From a checkpoint of a small image inpainting model: norm batchnorm.
Rows from block 6 of a small image inpainting model, named by matrix and row number. Rows with one number belong to one channel. Each number is 128 + 24 x the weight over its row's rms, rounded and kept within 0 to 255. All counts start at 0. Numbers have three digits each.
After each channel's rows are labels from the 100 images, of 14976, where the channel reaches its highest value: "strongest on" is what is common among them; "peak on" is the class under the peak. Only what is clearly more common there than usual is listed. The data: seven-segment displays showing three digits. In brackets: how many of the 100.
# convs0: first 3x3 conv (model.decb.0.0.convs.0.weight, 128x256x3x3, each kernel summed), inputs 0-127
# convs1: second 3x3 conv (model.decb.0.0.convs.1.weight, 128x128x3x3, transposed, each kernel summed), outputs 0-127

convs0.78:167131155070152114111159200144116137124119154140137158139147105124172130125125182160102116135111154140121102161133127148111110148118168087113126127139130128122147127135104175142110115126101157117133104092151128142104132146095142115149106158116129103103126143170129096113131106149125114100121097101135169117110133170167116132131145115153165119081099116121149102097116151113108119175132
convs1.78:107121120112139114112132139139096141107157100084134156153137101102184125118177141089114098150153085149104124148153097115152127122094161150127160143124133116140199112138127110150153091124092120123127161150129085149122143101121092111110131131097114123128152059139127136133160154154118132140145109149136132139166158109133124095175122121095082114115170131121155086151135115144120130082134
strongest on: glare (94); white glow (69)
peak on: lit segment (30)

convs0.91:134131111124064095139130092134148133144122126120101137104132145133119151120140249118139122109132179128128062110146129151017117101139115055135126131163132133151111122137132117137108134116131126140133122095146115133150104121148128123136039121111108115128121119133145124133130127162148123139126000127133196128148120222113136133151127128124099120121110115118131127125028151109138135110168
convs1.91:033064142125122138127131132119122139134110132136131255138093081076141137138136140123014137125113101126122121130140101132150119123130130120124102116119123136134123119132123124107123137141118153119134131122118106098175134127128128130138143136129128131122135114140122127120131125139128136107128135124127133126118117133146148136118125134134125120070119121090134138147120124130138141101122
strongest on: glare (100); dark on pale (36)
peak on: lit segment (36)

convs0.28:173129143109137099087132138146128142110139135158156154150058066133151111110138129116101150122148114129116146144140095128119128135138135135136123106118139105119117138122166147109126126123140104124137096098154153131096152121085141099139131133116171141124132126135136144116092125112097125130177073085077105125113130140124093104133180139178203113131133120131105141122142119128135104195127
convs1.28:074100108153123132196152107125111124130118138138110193077134078148085114111123127143126118126095133181118163095100150142138111147149085126137126120142080123116174117136089113121134136111131118144140123141162098144118082132109150080103110119185139130136127113118148103127101136109131114122133118109152084173141103156133128098132124121148134141125149135105142141103178149097140128100097
strongest on: the digit 1 (72); second digit: 1 (40); third digit: 1 (30); second digit: 7 (25)
peak on: screen (100)

convs0.15:136087097160126139109123115140101127109135083137125109138118116090139134185103121102128111128054129112141112125143138116130107113102158119138148114095091127142133081164150122084149091092078144108154101165123144113144132144100071132124149111123137130155147124137122148113114128116084109109136121114141168112089124144095122060146134111175127147109110117175132114184109135107117143185135
convs1.15:117150133163124102130090108081165115088101144138143136112122114108128133087137106128143142152150120134133140106103145170117134065147117102125111116109112141128108136188133147098132118096158130122096136095110107151113182118114096148132146169108114162115125116089154092188121129122079129117141115182142133134049109113125105135137117113134179151107113129107151134136097132155137133141128
strongest on: the digit 7 (65); white glow (42); third digit: 7 (26)
peak on: screen (100)

convs0.120:105083181160113108142116126161118127125114094124087073127137139065135139106139106160141137131132118150141098128125127113143095132147126118111121112160152121158157124137136120093135099110140175118116104099117161128115080095107124101132134168130145119131142129174113125118114100144132111142129083146124158085143133143164136113138100114137118120078128109141129119133117110134120116117132
convs1.120:106126176126109151127119153156083133110108166127092090104145164139058157134121126119153129135135124127159129129170123148098092119184104118109149142122104149131123137130095110130117137135122109184121129138148151130140112161142122090086082106166135107075134144128130132116102143117095102127126125097132079125072155147119147136183133177136125129126102124160127118107114122087115157111145
strongest on: dark on pale (44); second digit: 0 (30)
peak on: screen (83)

convs0.85:131204133158126111148133115115079117140136090159118080119087140143121148132132046102131150118087105147123121114129169150164160121144113143131108096127122139115144129171130076114104116121146147177107129137122144113167131089135122130130107121124132146149142061107137111154123135122112152113108160180134113136138100140190152109097170149107090122137121146171116128082144118109146120119109
convs1.85:133136142134120123127120144121143135144117143078121118118088137124132119097108190071140096109127140117146126082102118113152167141112134165148177107125140108125138114107085172123098118096100109174090128095116125128117100128108147122139129131128126098171120120128156100141106119101147081145105151107143152091112065126124151129066137147108151111162141133088156109129140124116155122177091
strongest on: the digit 2 (80); second digit: 2 (49); white glow (45); third digit: 2 (27)
peak on: lit segment (31)

convs0.16:117133099119100109146092051118149103163114131125079149105136125126132154104146194114165097101137206116145044135160152176071148134133139052139132138147173152141132130147117117133107109156144140127148111108149094134132085136150137147145016102106125151120157096113142126134141122120135134134125104114143179121106125206111163130149128137134126120132121097138118111143054128086137140080182
convs1.16:072086114147136156120113119124130108139136111127115229111093073126111066097110096152033110138138111152114135112091164122094122136141085141124134102125130090108094140118109116152135137126135140168100136123116138120069101127115121114121117127129129147134125064085145138139113108126142127108125110131129124142158121129110101118123120124127140122115126145124122107103140141142120126118101
strongest on: glare (100)
peak on: screen (96)

convs0.57:188138130132131087025085121132097145197139123126089197116123103131132141120155121135105058107123114187138169148142130081142119092131124140141105155089148147159152131107133121139123130140131166113119140142123000128128189150123136116129119027142126129129133150073122142108154146139115132144141133244147119138123124113127145131145102124135092123134126140133158125135112136127135107105159
convs1.57:135111103129141134119135134134110133143118134116133109124138138128140116112106129127139120132139133111127097098155127123107121127135141129107136133132125116144122124130113150116116145121100120122132136137104000127120142117114126129141148123127129107127130141128099126107139107108122123102137120143146118121122123130124138125117135128126129113116099132117120154134109128141121132131127
strongest on: white glow (65)
peak on: lit segment (42)

convs0.21:145191151163112140125132104159155095082146142139117159170135117125109099093106122000130120184190131069113150120099131148113116116100099158161124061116121122145121125135110112085126121122153136114112133142115122148166156140122119135113125127115116141093123072155118136093150114131121143149120138143098126136104118117122142128126132117170079141126107099176158081108062152124121162110151
convs1.21:075105119122147145168148118160167092149166103114124111209121152135090111149117107104162143117141100071116108130135159130123098100110077167129128082123174117140119140119124119122124102112104105174149145111145124109140128136125149131110137136138154127097162119126107131142076087104122108161127138071127073097119134135144145079139122139121107130130159109129128116129149142110126106142117
strongest on: the digit 2 (92); second digit: 2 (49); third digit: 2 (40); dark on pale (37)
peak on: screen (85)

convs0.74:111161142109086144142116066111116130124134108111123182148181126154068094108104124175104121091160105107099161089107121103129146100123102160119130071116112096076129121111129159157113178130100156131140165127117122094126073108133152159127103138122103137097095091092150141155144126105151118125109116098125114096091149125114200135066103140159092115112148115125151139120061116141115110063162
convs1.74:160166134119158133140121157121127146137153120119152140093140129187132134112130117120160141112108132151134145170131084130099111087123125140078139086120140129127126114130114115128087100137129121129091129151170161147164144123181115125156152114115143069120130139115112125187090153089100102193136139146098117147095158143146123082127125141174121118157131112160110145160130160138149132168143
strongest on: decimal point (93); white glow (51)
peak on: screen (74); lit segment (26)

convs0.97:169049123174134131122105163149069119102133150114056120120097120093127140127149117134104121092149119099117088137116090139124157121128128126114105103117135113077131131098158130118138138145105111129127082131138164128085138113092110096154113131111160125148111122135148116116109137124114118141123093104093146088127109127088113097125117110175117149125100128113131143182122128115107118155155
convs1.97:083129158158125139163116139156149112138091172151138099149139135115077129095147118130155090128147097133137129149138145124121090064113096122120096128133116104105128086128084157082128131065154146163165131109107141117063112150099116121114102115154099127105110156150138062125128135140149137132117142110144140162110147104101140111115135163125114151147119117147090131132150122133126126098090
strongest on: white glow (66); the digit 3 (66); second digit: 3 (44)
peak on: screen (100)

convs0.50:133137129105093075131134116095130101120120159132128144121171127158121118180070107141090136149133144142148165107132089114107126036145122118112124060057154116122169151111153106137128165170117161130127097100156106182163116146113098150114096076108096170149081130149185127108138095092137138169129107114105113131098099109099165125172116191161109114120123133115158112140140113149117122138154
convs1.50:131132102090109152147126130149112103162162125116124108145173166129140148149117140085124092135142149085093145114086145087080104091136082111126122130142150176134142105132135158119151127124140136124147115109131126100101100107180117148148125135125124090139119128140117115108162121107102136110122083075128167130101108043142158149114138125135178121148099104121111118133080154127153131129137
strongest on: decimal point (100); white glow (59)
peak on: screen (89)

convs0.10:108084105128056251122165127073123111117134132102123164126133112146114139138117118088130140117128097156114171149175094147120143111084117131130083065129101153123123106105113148118133122128102113137144122113161130123128116103109156152115120109179064104102099109133162126139147098115150115135101152129118121129122076121120100118083108121101133126127171142189116087165108105136135107106115
convs1.10:126103095094152107133130123186112157101141148180131104117140095119132148137129103116121105119107121105124137135112130129095126129135142088154081153138131156084150119107107120085139130140129109081107118123145136104127143125094093099129129149108139147117120134123102159154136102129105140073123132181080106123109123106076118138143127103126134125131161119219161156099111119154085161156132
strongest on: decimal point (92); white glow (51)
peak on: lit segment (48)

convs0.64:141140161104099096151095109144111131123098093082135193130152132151140120108119102122136095109120126101124138083154100092112159070100178157136117140070106153107094104166126106099144132168156122122156103150143118104113126138127140133150133080171108126117117137147128139140122136096134120093145155117058129114054139113122130114144063147120122142110091157103099123136117134057104152094095
convs1.64:127116192129147155128145153129121110180150198112119121143165116155135167167104118116136113161130118103142162144121082130113099084119090100104097112164102100145152099102129133149110111146090114136137104142138093137137108087164138160132105142130085122124143167110147096126131095096105095135131107117148151148107135092145096132148125125126091117128103118064141122109118146106142111102134
strongest on: decimal point (96); white glow (44)
peak on: screen (87)

convs0.35:117152129124131152132083118149177089129125120116144131134133149119133122134082157126120141149127108144141098126131134115122126129121138122142110120129130127155157123136155116131136135122130148101134116132142142143141150124130133182118091113115090127147090133149115143025139153104136116130128091130103158127125125118111145115114120135126036102145152130105118118152147113158133126131146
convs1.35:164138127142076123155161097096087137133133128068109095131086131156115157162151170170109140118130114098129120086079138145100114148122146128102093086128075129129162146128121139135150099126138175116121141108120135126096084100128120144102095148148141218129105160116156118152130132115111112121126127123116109134098107126117141109110123095138108115096135098129125163131115115127154110163117
strongest on: glare (91)
peak on: screen (93)

convs0.53:133121135073099105150159131125156117116056103163125155135110110126142145106112166109101149121255104090083101139111146120132102094140162115106133145143203123110130100106130147107158158124101134118171073149175129108126135104115151131122149114127120115112160099119072118108115091085171109119123121127111125114134124148156170133088155140141124196147120170179115109171097141120092129119125
convs1.53:128156155171134136131109133183116079105119123146126108128092137090131142197146113120101130130124130133099132140099118132084097101084116167133127107064157157074125097133141112103131116114154138121133123139162081121138136143118119140138120105142099132137065120177138126137116120149179113104101104101120099108180141141141100127115135113138130143132170118144129123096166114120091139102131
strongest on: the digit 2 (68); dark on pale (63); second digit: 2 (37); first digit: 2 (29)
peak on: screen (84)

convs0.29:119103163080140179162111123151144140125164153171113107131140146129147127137154112132133115100158158129122132121102144094137167124133101121115090037117151103171089117111104165143145127120127116083130139122124075167166113202108124120128116132104118082117178118128139123160120089054137131124099100118098145141101134111142121123172181129094089180104100140132137097110116084169122066105147
convs1.29:145138140112083131139106120120137123111126138117119105138123149117147092152101144152082088109108084081130143091132097126064109111108119132101096140112117153128128143136133110136128102096122122135149134085131141111103122101105104163157066115137076133113089161102160124115116154120093102112078091104115108143142111120104121114110119097108136125119184101136130124120079134110090066131118
strongest on: decimal point (97); white glow (45)
peak on: screen (94)

convs0.67:130109159117169145132127110087152163130145099121135150149130121144064136118125143115131117126100094110148146113123124133130113126114102141139136126130060138133169090090162164067132130109065123131147122110117089120098162133129149142110128129134121161124107105142121126116102105138123125127131138155146120145065079147090091123127114132151067088091145111136158115121103120115129125131125
convs1.67:143122105142143116148105122148096129100113127150103125128130123147169098126138117174130136154133139177136151170125147163092146102172168157149126105143124126117168127152171134142092099122113146110110093098163083129103108130141111115135060094099112129177136091099153113173136102138158163155123113160116149129149132151096113090106099109134135136134117112133121131079114100139127085101147
strongest on: second digit: 1 (25)
peak on: screen (78)

convs0.24:144058085132111139128094134064121078157130080168128128142126111122119084196104146143111112151121126112149109099132094126117103112082143105128096123109133122102128167139111114105120119124134113104134098138132119126100119144105105132161130131105115123162149108129116124106147094120134212092153180121148163097128152144157155187100120113093158120126141134158109068143131125126113164157122
convs1.24:135105159108167145071145144120127151126129134132121143093118154127141140121130137142131086146115142155159093161137080167140154152088112080117143138092123123140134103124128115146123140138126170134070136027167126135130128150142120129135091113146136117150135124123138138148096127057078133161127112127128082137111093109133135180126127097113130140139137151106139119118146132117115146144091
strongest on: the digit 7 (63); white glow (56); second digit: 7 (43)
peak on: screen (100)